config.toml
dataset = "rendered rooms with furniture"
encoder_activation = "geglu"
text_encoder_fused_qkv = false
adamw_lr_other_params = 0.0019
steps = 14600
Rows from block 2 of the image encoder of a small contrastive image-text model, named by matrix and row number. Rows with one number belong to one neuron. Each number is 200 + 20 x the weight over its row's rms, rounded and kept within 0 to 999. All counts start at 0. After the name is the row's rms in percent of the matrix's.
Before each neuron's rows are labels from the 100 images, of 14848, where the neuron reaches its largest size: "peak on" is the class under the peak; "responds to" is what is common among them. Only what is clearly more common there than usual is listed. The data: rendered rooms with furniture.
# gate: MLP gate (encoder.blocks.2.mlp.gate.weight, 192x64), inputs 0-63
# fc1: MLP up (encoder.blocks.2.mlp.fc1.weight, 192x64), inputs 0-63
# fc2: MLP down (encoder.blocks.2.mlp.fc2.weight, 64x192, transposed), outputs 0-63

peak on: trophy
responds to: trophy; count: four; largest object: trophy
gate.95,109,172,199,180,196,177,212,201,209,222,204,182,215,189,203,175,213,174,171,188,172,214,162,168,178,201,228,170,179,208,182,196,187,195,178,174,221,203,213,156,198,200,180,223,189,216,203,205,191,197,193,183,225,204,156,158,204,198,195,195,153,190,220,175,209
fc1.95,108,201,209,213,188,183,197,194,198,228,210,210,205,209,183,209,191,181,161,175,231,191,181,183,167,206,223,179,191,199,202,182,180,205,194,180,212,187,185,181,207,190,221,182,208,181,174,193,172,131,192,165,196,217,174,167,211,212,201,196,196,203,233,230,240
fc2.95,096,192,215,210,197,213,185,204,202,173,197,214,198,182,194,186,188,269,203,187,213,191,178,227,219,191,204,211,208,205,216,218,198,203,199,199,176,176,207,190,194,193,219,189,182,213,163,213,174,235,178,186,194,169,222,204,157,156,179,207,182,212,238,238,203

peak on: wall
responds to: wallpaper; white walls
gate.99,109,191,198,206,192,201,169,198,188,191,177,205,208,214,209,192,190,158,177,201,174,182,190,184,179,182,218,185,166,154,209,201,185,172,166,168,164,200,208,195,168,195,184,163,218,204,204,155,183,202,205,209,201,184,179,194,196,207,209,169,209,202,167,210,160
fc1.99,106,193,194,215,202,195,180,186,202,184,179,203,212,224,203,206,201,164,178,221,164,173,195,193,182,198,223,187,174,168,211,214,208,169,191,152,182,190,222,213,163,215,197,147,222,218,199,171,190,205,204,197,209,193,191,197,183,209,207,187,211,209,165,226,152
fc2.99,100,160,201,195,184,195,227,188,211,216,220,184,193,209,192,209,206,149,227,206,201,201,174,175,204,161,187,199,218,199,205,183,169,196,188,208,194,187,202,234,201,198,137,230,165,190,211,206,185,229,192,219,206,229,220,206,206,181,181,188,188,215,178,228,192

peak on: wall
responds to: window; green walls
gate.81,090,193,193,180,183,159,185,183,191,179,173,238,178,202,178,176,223,182,197,216,184,223,219,218,203,222,194,219,188,178,173,204,201,228,218,207,196,176,180,193,215,176,209,196,219,226,219,208,190,215,264,204,216,216,208,185,182,199,170,188,203,190,233,166,210
fc1.81,090,211,191,177,201,207,206,209,196,221,203,172,174,217,199,200,190,213,229,225,185,157,199,204,220,177,201,200,156,171,201,214,234,168,207,167,190,205,218,172,208,193,228,200,207,205,209,199,207,242,236,203,217,187,201,165,224,238,228,173,200,197,179,183,199
fc2.81,096,172,198,206,220,201,214,166,186,201,175,200,213,181,173,182,216,206,194,200,200,237,167,211,210,210,201,186,222,231,201,195,171,228,169,219,214,208,200,174,198,193,215,175,174,203,203,186,180,197,186,206,197,223,215,214,212,173,139,236,238,200,192,169,186

peak on: floor
responds to: red walls
gate.18,103,192,201,198,210,177,171,210,188,218,178,189,189,240,208,174,216,219,184,195,241,173,213,219,228,231,182,183,194,202,191,197,205,163,228,172,196,191,164,220,204,151,223,232,200,194,177,212,168,184,212,190,238,202,211,188,195,185,213,223,193,202,216,214,204
fc1.18,110,153,206,203,200,186,201,212,219,223,213,179,187,195,220,209,214,186,174,218,157,170,197,208,221,216,211,183,237,181,190,195,202,212,216,249,242,181,215,169,200,203,151,169,193,181,231,191,215,194,189,220,192,182,212,205,194,193,219,187,197,208,208,210,178
fc2.18,103,214,199,191,242,200,195,195,197,216,214,232,199,232,211,215,173,223,232,198,197,212,197,206,199,191,186,197,166,212,202,202,196,230,210,229,211,198,234,188,186,213,149,202,167,207,222,227,171,192,220,190,203,244,184,222,222,202,171,208,239,184,226,210,192

peak on: wall
responds to: brown walls
gate.90,087,196,205,206,181,202,190,224,196,221,219,188,182,199,174,214,180,161,198,229,179,174,200,192,221,192,213,200,215,183,205,165,216,200,149,218,202,168,166,195,180,197,202,239,210,197,186,199,190,199,189,232,184,162,157,221,230,228,187,218,192,191,211,222,196
fc1.90,074,194,213,191,194,192,204,184,177,184,202,210,220,206,212,196,219,216,196,154,224,233,200,209,188,198,185,215,162,227,178,229,185,199,237,165,190,206,233,191,222,192,212,193,185,204,233,188,205,178,224,182,208,222,237,171,172,160,236,184,211,205,209,205,216
fc2.90,090,192,178,187,202,171,229,214,203,201,236,217,206,211,171,195,175,164,194,222,184,199,199,167,187,198,197,210,216,222,195,170,223,191,164,215,230,181,164,221,197,205,212,206,222,193,174,230,227,187,185,222,191,173,148,203,196,216,193,205,205,223,197,230,188

peak on: ceiling
responds to: blue walls
gate.1,080,187,162,210,233,196,221,182,197,172,184,194,191,184,192,212,174,216,188,169,198,168,149,191,211,196,163,196,194,209,185,206,182,189,199,200,136,189,174,204,171,195,201,196,214,187,210,222,201,190,210,208,177,193,177,209,191,176,179,154,183,197,181,182,203
fc1.1,083,215,169,223,229,194,225,173,190,185,187,204,195,200,196,229,197,189,190,168,203,180,166,202,166,190,215,204,217,218,195,221,215,187,237,200,179,163,173,205,159,218,216,192,224,181,187,225,208,217,167,196,160,198,176,200,200,208,184,178,213,193,196,169,230
fc2.1,085,182,224,206,189,214,217,194,198,213,212,190,204,200,157,161,213,153,174,178,175,205,212,179,200,181,211,205,192,187,192,175,189,232,169,207,226,181,254,179,188,201,181,192,164,216,199,202,202,209,228,242,200,204,227,209,216,193,200,210,230,213,215,205,193

peak on: ceiling
responds to: blue walls
gate.112,070,204,228,183,182,203,168,156,202,217,211,236,238,204,216,204,201,192,213,202,175,190,200,228,194,180,204,190,191,237,176,192,196,215,179,214,207,205,197,198,196,244,201,181,194,216,246,220,192,196,205,210,207,202,204,204,252,202,190,200,220,251,175,212,223
fc1.112,071,164,154,189,210,190,210,221,185,194,203,193,225,179,177,182,204,224,202,176,237,240,168,217,195,184,169,196,216,207,182,204,181,196,204,195,214,192,185,184,195,224,210,205,216,196,152,185,223,176,237,216,200,195,221,194,214,190,207,220,208,177,241,204,175
fc2.112,075,224,193,186,196,200,192,211,182,210,233,238,171,210,188,180,222,233,185,183,176,207,192,178,182,222,172,229,201,218,180,216,190,208,194,194,219,233,203,180,222,219,196,175,234,207,204,204,149,207,197,199,169,232,189,214,225,193,186,156,189,181,208,210,182

peak on: door
responds to: door; count: zero
gate.119,131,229,194,162,181,195,218,174,183,191,190,212,190,185,199,229,202,196,202,193,211,213,195,205,212,170,201,187,192,204,206,193,207,188,246,171,188,203,174,194,199,198,157,186,172,206,196,207,208,206,206,207,145,191,182,148,157,197,195,162,208,191,193,179,231
fc1.119,140,218,192,166,174,194,208,186,188,202,212,223,220,196,203,230,205,205,216,190,207,188,194,214,181,165,217,183,190,205,207,197,226,176,245,184,181,197,174,202,193,202,156,192,181,215,204,215,203,186,193,189,153,203,165,155,148,186,199,190,197,203,188,178,227
fc2.119,120,194,226,213,198,159,214,167,194,211,183,192,203,165,218,250,215,163,216,189,189,158,173,208,198,168,203,210,209,198,217,171,224,217,203,210,239,207,184,210,192,209,169,194,216,203,211,229,204,225,187,203,188,203,214,182,165,191,213,191,190,232,194,217,180

peak on: floor
responds to: floor: striped; floor: wood
gate.98,086,179,200,191,175,213,169,208,165,187,215,211,160,248,205,203,206,162,191,219,229,203,201,204,195,213,173,210,212,179,213,215,206,183,191,195,198,159,243,182,183,185,165,223,188,230,216,208,211,203,174,186,222,232,201,184,184,185,204,193,197,224,184,184,182
fc1.98,087,227,193,180,199,184,218,219,247,186,203,176,186,177,188,221,215,163,227,190,188,223,193,213,215,194,233,196,189,202,169,182,199,201,172,212,203,204,206,168,188,187,213,210,233,190,183,210,208,187,189,241,180,190,215,186,221,213,209,209,221,140,230,207,215
fc2.98,096,210,209,182,185,207,186,198,197,156,198,202,161,194,182,195,222,157,194,209,204,217,236,230,185,229,187,223,195,250,186,194,232,183,186,188,231,206,198,191,231,175,175,181,221,199,224,182,207,168,177,200,223,168,200,201,212,204,200,188,185,175,213,216,196

peak on: door
responds to: door; blue walls; teal walls
gate.85,092,207,226,208,192,181,211,195,198,174,220,207,213,242,220,214,198,222,176,195,208,230,217,227,186,174,209,196,205,222,180,182,197,215,237,214,216,214,178,215,172,176,188,192,208,184,206,221,223,206,210,237,140,208,204,214,157,207,232,196,203,217,174,207,197
fc1.85,089,192,193,204,231,169,220,189,208,191,226,219,210,216,196,228,215,223,218,196,226,213,203,238,174,198,206,201,231,212,216,187,230,209,225,200,217,205,199,211,186,212,209,197,211,219,203,251,216,215,210,171,128,202,205,194,168,222,203,204,220,210,175,205,189
fc2.85,087,168,190,224,215,208,209,194,213,226,205,199,190,171,187,213,205,199,184,205,214,159,172,220,178,165,179,194,212,208,176,196,200,202,187,211,206,201,199,189,207,213,159,192,189,199,195,208,222,203,216,221,207,199,183,148,264,199,214,172,176,179,175,201,236

peak on: window
responds to: window; brown walls
gate.138,095,191,184,172,212,195,174,196,213,198,201,207,166,166,194,180,228,215,200,246,231,222,212,204,210,169,173,172,215,163,193,225,204,208,213,200,204,179,240,183,190,196,206,231,206,199,222,223,178,218,209,193,219,224,214,193,229,195,201,164,220,209,231,199,176
fc1.138,085,188,178,239,195,169,190,201,212,204,183,197,233,230,161,184,204,177,200,211,207,199,193,211,207,191,218,208,200,209,161,200,227,200,250,225,189,193,188,212,213,195,205,177,191,185,228,198,176,209,219,178,181,183,135,205,191,170,220,193,187,191,178,207,186
fc2.138,100,190,192,208,204,186,216,204,174,212,213,222,186,213,210,220,176,206,204,208,225,187,193,183,181,192,231,220,171,169,203,205,189,210,192,205,212,218,187,166,209,197,200,179,211,214,169,186,163,223,200,221,202,209,259,182,165,194,191,249,251,201,191,205,217

peak on: window
responds to: window; red walls; brown walls
gate.188,105,189,185,163,194,192,216,212,179,194,194,178,165,165,203,208,204,218,184,212,242,151,203,177,202,204,206,161,212,198,200,195,181,176,195,183,204,200,199,171,208,199,188,184,174,194,169,202,178,185,177,207,178,179,203,201,230,249,189,198,248,198,200,182,208
fc1.188,107,207,196,192,159,187,205,175,214,219,223,195,158,180,197,203,214,226,186,208,210,191,222,214,221,176,220,219,220,204,217,192,224,178,192,211,230,220,234,134,194,204,185,193,227,223,171,198,220,194,218,217,214,199,192,197,218,215,180,224,235,207,203,187,213
fc2.188,104,211,220,163,199,219,230,213,204,181,191,201,177,220,234,216,193,161,189,223,199,210,209,197,186,219,188,195,216,222,210,240,149,201,168,204,195,209,187,246,200,208,205,214,173,201,199,207,201,207,185,204,201,202,228,230,185,186,222,189,141,211,208,204,209

peak on: ceiling
responds to: white walls
gate.11,095,179,201,160,180,209,226,210,229,195,210,206,236,185,181,176,195,213,176,188,199,200,199,213,155,183,182,225,185,192,172,188,196,209,183,200,211,173,210,209,215,224,154,216,231,198,221,216,189,199,202,219,193,195,170,216,231,181,183,203,208,191,146,196,175
fc1.11,103,170,230,201,200,182,233,192,187,218,186,179,262,173,198,212,213,184,222,205,193,203,189,179,210,206,191,229,191,203,180,199,210,190,185,179,219,186,203,194,191,228,156,186,218,198,199,174,190,218,209,213,153,187,201,234,192,214,204,228,220,183,172,217,173
fc2.11,111,188,198,170,189,187,192,207,200,199,220,206,187,152,171,178,216,233,203,163,228,195,218,181,199,193,190,224,182,229,195,211,192,183,174,203,203,186,176,166,187,201,210,177,217,188,204,190,221,186,196,207,193,192,142,196,245,182,202,213,167,186,211,169,187

peak on: trophy
responds to: trophy; largest object: trophy
gate.68,112,179,221,220,182,197,217,190,176,196,234,199,168,209,203,186,165,204,189,249,195,201,198,171,196,170,198,211,171,226,194,171,181,178,197,202,208,178,170,214,192,220,205,208,183,217,178,214,196,180,181,204,226,181,150,202,179,194,204,195,146,187,211,187,199
fc1.68,108,205,182,199,191,184,195,207,168,180,186,204,154,205,169,156,212,197,218,149,196,202,202,206,214,184,222,177,201,218,196,197,200,216,195,171,228,202,205,231,182,194,202,218,219,217,153,202,199,215,205,211,189,190,188,214,180,185,191,209,148,210,220,190,242
fc2.68,103,166,219,186,203,206,206,204,173,188,198,211,220,172,188,217,207,215,200,198,203,211,212,168,182,206,189,181,177,221,223,169,178,163,176,192,181,209,180,162,198,223,200,207,194,229,214,199,188,158,240,221,188,206,217,217,201,222,218,200,243,177,173,177,228

peak on: window
responds to: window; white walls; yellow walls
gate.34,104,177,167,156,210,205,171,181,188,187,187,195,141,173,187,192,207,222,204,210,178,200,181,178,185,183,232,220,179,190,175,197,171,205,182,186,179,214,181,197,205,203,224,182,185,188,205,203,200,229,212,197,198,205,215,196,210,191,148,201,201,219,209,241,177
fc1.34,108,193,178,176,198,198,230,199,199,232,211,188,166,181,174,184,205,204,194,181,211,211,165,215,208,179,228,207,189,177,163,207,175,193,202,215,197,222,189,216,184,181,212,176,158,169,194,213,200,207,225,193,184,214,170,195,204,240,145,211,229,179,196,190,196
fc2.34,103,202,215,172,175,202,185,207,194,217,157,193,172,190,241,196,164,184,208,202,210,210,210,189,238,176,189,196,174,221,174,237,203,209,167,201,215,192,207,172,234,206,164,213,192,174,173,180,181,205,195,175,223,192,214,229,206,221,216,187,208,207,205,173,218

peak on: door; window
responds to: teal walls
gate.56,089,216,211,197,199,170,226,176,207,194,205,203,220,210,197,165,205,217,195,205,194,205,224,222,231,164,221,190,188,202,157,209,216,170,228,179,193,205,205,168,210,207,154,174,199,208,216,196,195,214,194,165,168,186,198,203,208,237,205,195,240,208,169,176,180
fc1.56,095,206,182,172,217,145,211,206,197,183,197,204,228,230,178,169,214,224,190,196,191,209,226,222,229,162,231,197,197,193,171,228,223,188,233,183,203,216,218,199,234,191,198,192,210,228,208,204,192,189,201,206,176,189,204,212,206,192,212,180,241,211,207,170,171
fc2.56,104,201,189,212,221,190,227,216,190,212,217,214,202,165,207,220,188,217,160,187,268,209,167,221,213,206,203,177,195,230,204,216,205,194,216,204,187,209,210,170,174,211,195,192,199,222,168,180,202,229,181,233,180,183,201,200,210,188,186,211,177,203,219,191,247

peak on: trophy
responds to: trophy; largest object: trophy
gate.19,163,183,203,219,177,192,186,156,204,178,196,205,163,187,231,177,196,211,238,191,205,189,207,200,169,176,202,219,181,189,189,184,238,166,181,191,185,186,157,181,178,218,184,202,170,199,217,208,193,203,164,205,179,172,188,179,200,182,190,179,175,175,179,214,189
fc1.19,140,229,190,179,215,208,208,222,194,233,234,199,208,192,161,237,206,192,174,206,179,205,201,195,204,213,180,186,234,187,206,205,175,209,202,184,207,201,242,204,236,197,190,207,225,200,219,168,235,205,208,198,207,239,225,216,192,195,232,219,219,243,225,196,217
fc2.19,110,206,214,219,204,198,187,169,202,202,198,209,189,224,231,185,210,208,192,180,226,166,212,212,218,260,228,217,219,199,184,208,204,171,192,232,190,233,205,205,206,183,186,184,210,192,219,191,231,220,190,219,170,174,155,173,209,175,195,187,200,222,167,199,189

peak on: ceiling
responds to: red walls
gate.36,115,192,169,194,225,181,217,179,206,173,171,224,208,201,230,180,178,207,200,206,191,200,220,168,224,188,192,183,213,194,191,198,197,188,194,188,225,199,219,180,189,223,198,176,180,225,183,211,205,209,201,227,184,162,223,188,204,178,128,198,204,168,171,180,181
fc1.36,119,220,231,206,199,222,191,220,216,203,212,184,194,172,155,202,227,196,202,222,194,217,183,221,181,227,210,225,210,192,215,211,217,219,183,194,174,198,174,201,205,200,204,204,219,196,244,212,193,170,224,197,216,227,170,228,191,205,264,195,183,233,213,214,212
fc2.36,120,199,186,168,224,207,205,166,213,218,197,245,194,220,219,189,191,194,189,229,220,201,239,174,182,223,198,207,216,185,173,198,184,171,206,198,218,206,192,233,236,207,165,177,186,219,200,190,219,197,208,216,220,143,179,189,168,188,169,201,202,210,197,203,202

peak on: ceiling
responds to: black walls; purple walls
gate.42,111,194,195,164,212,210,190,197,189,217,207,173,212,176,190,164,182,194,162,197,219,176,168,194,168,203,193,202,210,201,234,216,176,213,197,219,166,194,206,182,212,183,221,217,193,191,192,183,201,193,210,219,198,195,187,196,224,214,189,190,199,164,271,171,229
fc1.42,096,188,171,195,173,209,203,209,194,189,197,201,232,175,226,174,209,226,185,201,172,216,185,191,205,211,196,202,188,223,193,196,179,199,155,202,181,193,227,174,152,179,189,194,213,230,197,237,214,165,192,199,188,197,160,184,215,218,173,202,201,201,208,220,249
fc2.42,106,181,236,171,231,207,185,188,208,205,181,205,154,217,208,160,165,215,174,213,216,192,200,198,210,192,158,197,218,198,195,185,201,176,219,229,181,214,197,210,203,181,190,214,223,209,188,202,183,203,171,212,205,200,188,187,236,206,177,186,174,199,191,260,212

peak on: wall
responds to: blue walls
gate.106,086,202,176,200,210,217,189,215,197,188,219,228,190,211,194,251,202,215,220,169,175,172,217,189,178,225,201,178,195,218,199,186,195,197,194,192,180,194,205,209,179,189,194,205,181,213,223,225,216,145,167,204,221,218,179,192,206,208,230,174,177,236,164,232,202
fc1.106,090,173,215,186,191,188,243,206,200,199,182,173,226,209,179,174,205,215,171,238,173,212,181,183,212,187,230,205,209,169,196,209,208,208,188,197,205,176,198,194,228,209,180,200,233,196,173,161,183,224,215,192,169,192,210,209,223,232,209,219,212,184,193,150,206
fc2.106,096,158,216,192,162,186,214,204,214,195,205,204,177,181,219,224,176,194,210,220,153,179,190,181,229,165,173,191,192,197,200,186,233,220,193,191,194,179,201,195,221,202,190,217,239,177,194,212,189,159,205,183,209,236,208,218,202,220,177,199,225,213,178,229,194

peak on: ceiling
responds to: teal walls; green walls
gate.147,109,219,141,176,189,190,207,216,190,189,188,230,262,191,172,210,196,166,193,204,202,190,191,178,212,178,206,192,188,211,185,198,188,221,211,190,191,169,185,209,182,212,181,195,200,180,170,198,161,197,201,225,157,238,201,186,219,198,201,196,213,172,191,190,199
fc1.147,109,206,223,175,234,221,191,196,223,238,197,224,174,209,216,168,200,212,217,226,200,198,206,264,224,187,211,170,207,189,233,200,202,206,230,193,172,216,172,215,201,175,225,221,176,194,185,194,189,205,188,186,209,204,195,203,182,193,176,169,192,207,219,212,165
fc2.147,098,170,237,196,173,239,181,185,187,218,204,200,176,190,220,200,219,185,181,212,192,205,175,205,202,214,210,214,230,201,199,217,205,195,176,203,192,218,181,261,214,193,175,205,214,198,201,186,207,236,198,207,223,185,220,167,167,179,234,186,202,206,166,195,166

peak on: window
responds to: white walls
gate.82,090,178,182,192,194,191,232,175,205,193,178,166,165,212,190,187,179,197,167,188,173,183,218,198,231,206,180,182,177,224,181,173,199,206,195,174,167,191,178,193,186,205,185,189,201,188,193,210,200,184,199,211,210,225,213,192,190,147,216,172,244,210,191,156,200
fc1.82,077,189,197,210,188,176,207,185,196,203,183,203,145,214,191,207,190,193,182,175,175,172,191,203,218,190,191,194,195,225,196,204,195,165,199,184,171,192,216,212,214,200,179,179,188,176,224,199,183,191,175,176,190,207,209,172,167,181,228,152,258,197,195,170,215
fc2.82,084,218,234,198,206,211,190,195,215,173,163,200,158,187,246,201,219,225,213,205,245,193,218,217,229,199,216,220,191,198,202,212,196,229,190,201,219,209,222,191,198,226,182,228,194,190,195,186,213,195,220,192,244,209,235,212,205,215,198,233,184,216,201,198,242

peak on: door
responds to: door; red walls
gate.148,092,216,187,204,197,207,212,181,217,204,250,205,218,223,223,238,220,215,202,204,215,203,225,214,191,217,232,227,192,238,202,231,216,222,206,241,201,231,215,183,181,213,204,206,214,179,165,201,220,218,195,195,178,189,183,182,186,233,230,200,182,184,212,215,231
fc1.148,087,208,176,192,241,180,191,163,216,227,222,177,191,228,222,220,202,236,209,218,159,167,209,192,189,207,213,213,180,203,213,213,204,214,231,212,207,213,224,195,201,184,195,218,225,204,182,194,229,184,192,164,207,168,210,169,189,225,230,220,223,219,193,180,205
fc2.148,090,186,189,189,177,192,186,206,202,213,185,173,196,164,214,208,167,192,171,163,212,173,179,217,168,223,176,202,189,187,225,202,205,147,232,196,215,217,198,218,223,195,245,190,200,191,183,183,209,169,199,193,236,200,161,204,224,175,188,202,187,203,191,213,207

peak on: wall
responds to: pink walls
gate.143,083,171,223,167,235,235,175,200,220,224,204,204,199,187,199,214,177,193,152,182,204,184,194,182,200,199,208,166,211,180,199,192,192,213,207,207,213,228,207,223,167,199,200,216,166,206,171,212,185,181,184,186,167,188,194,237,216,171,189,176,217,208,195,202,240
fc1.143,093,173,192,188,223,260,173,220,220,203,216,195,210,224,199,224,167,199,198,161,218,194,203,207,210,203,225,173,210,186,190,199,204,196,184,189,189,203,216,233,185,179,193,239,153,174,192,202,194,164,208,218,162,204,199,221,194,200,211,240,211,196,192,200,207
fc2.143,096,188,176,201,207,187,236,213,167,195,161,183,206,225,182,177,192,210,211,224,173,197,172,211,224,232,220,174,221,203,179,212,194,168,175,207,191,201,236,199,217,194,195,218,183,202,247,177,207,193,191,190,191,214,189,155,233,221,186,210,214,175,208,195,186

peak on: trophy
responds to: largest object: trophy
gate.33,107,186,195,221,195,216,222,186,196,174,207,214,199,231,206,169,218,168,233,194,220,221,199,197,206,192,204,216,209,266,202,192,220,186,206,213,200,177,207,195,179,210,197,201,183,207,199,210,167,213,215,177,207,182,165,205,195,192,235,202,147,155,221,220,206
fc1.33,107,196,204,210,196,214,224,219,210,196,208,198,172,220,211,175,183,170,206,203,213,239,202,199,196,187,212,228,206,259,166,199,180,205,196,217,207,225,185,206,198,208,203,195,198,191,199,214,202,176,219,217,205,170,186,197,183,174,216,168,196,186,217,278,210
fc2.33,118,225,215,193,201,208,229,219,200,152,224,177,246,199,191,149,209,203,175,209,228,192,198,201,211,178,215,198,213,244,183,206,211,203,202,194,196,217,199,212,190,168,205,217,195,220,192,184,170,175,208,201,193,191,199,215,160,224,179,171,227,185,212,223,222

peak on: wall
responds to: white walls; grey walls
gate.178,089,171,195,194,181,216,222,171,200,203,204,200,189,196,168,199,195,221,200,211,152,211,214,189,212,223,198,249,194,236,213,242,180,201,198,224,191,202,190,223,225,185,192,189,207,218,202,213,211,192,177,173,186,190,168,208,197,258,219,207,184,236,218,206,190
fc1.178,099,191,210,209,189,201,191,180,223,179,203,205,199,165,192,221,180,227,203,223,169,196,209,212,208,203,192,221,197,204,203,222,192,195,174,195,171,212,224,184,194,206,164,169,205,178,226,193,214,219,177,176,172,200,203,215,186,259,180,195,186,224,143,174,180
fc2.178,101,216,181,154,200,201,220,209,188,223,208,202,193,217,170,210,217,193,212,163,195,228,200,202,164,199,207,189,223,190,198,193,216,157,237,177,209,228,209,195,209,177,233,180,196,180,168,175,208,232,196,241,221,198,179,194,206,180,222,222,216,177,209,206,217

peak on: window
responds to: green walls
gate.177,109,195,171,189,189,164,191,160,190,263,191,186,163,169,161,199,209,203,194,183,199,213,202,185,208,176,211,180,188,191,223,211,191,195,202,193,187,178,211,208,203,215,193,178,184,203,196,200,192,137,200,200,229,207,194,212,186,210,217,164,223,179,196,180,186
fc1.177,110,171,195,196,176,227,193,213,207,194,220,199,206,216,174,207,217,200,201,191,220,163,184,191,221,213,167,197,200,169,185,184,209,207,202,190,191,186,174,236,176,146,225,194,186,185,198,228,195,173,185,187,160,213,230,170,220,221,209,222,202,237,220,181,207
fc2.177,120,192,204,218,205,183,213,189,185,182,190,181,212,186,211,214,183,234,200,196,169,167,234,199,247,168,216,175,188,212,181,201,171,200,175,191,225,191,218,194,222,211,205,196,222,244,183,201,151,166,215,170,188,190,232,205,189,191,201,168,200,197,196,186,193

peak on: window
responds to: window; teal walls; purple walls
gate.69,089,171,173,176,192,200,225,202,171,198,199,186,196,181,188,171,203,212,198,233,184,194,174,175,220,192,183,212,205,215,180,192,208,196,164,181,205,198,237,141,198,175,164,187,158,189,202,175,213,202,184,207,180,191,229,197,212,234,181,188,202,216,223,186,206
fc1.69,094,176,203,164,194,206,234,194,197,221,207,187,186,220,194,192,214,230,183,224,193,201,190,230,219,198,184,208,199,229,238,195,213,211,200,181,244,207,237,196,188,188,187,220,186,186,184,178,222,158,193,223,181,209,216,205,192,245,203,166,200,198,212,201,245
fc2.69,088,173,209,161,209,217,195,179,176,213,209,227,174,186,221,186,209,184,196,203,211,204,219,183,181,156,201,238,210,196,192,213,186,186,213,192,215,182,208,239,227,196,202,205,183,206,211,182,203,181,221,209,249,151,205,235,212,190,179,199,183,197,173,227,180

peak on: window
responds to: window; grey walls
gate.134,104,184,200,178,210,214,174,199,198,225,209,209,173,167,209,171,195,212,191,189,241,212,185,221,211,165,165,168,218,178,183,201,186,180,214,212,163,167,199,177,220,204,219,191,195,190,197,205,204,188,219,200,203,206,232,191,231,221,169,207,221,187,244,228,181
fc1.134,089,176,201,176,216,232,160,210,191,196,218,211,185,159,193,202,183,222,173,214,214,219,170,229,210,184,163,202,218,179,172,184,179,203,226,198,176,206,178,202,203,205,206,186,192,182,195,197,207,190,217,199,199,211,222,163,239,231,176,197,206,182,238,213,167
fc2.134,106,178,203,238,195,189,188,202,193,198,217,192,204,197,220,209,212,198,206,204,180,204,167,214,242,148,178,213,162,237,177,179,215,224,146,214,221,203,173,217,205,183,193,211,183,195,202,202,190,200,238,223,215,194,193,192,217,184,179,225,186,214,170,192,210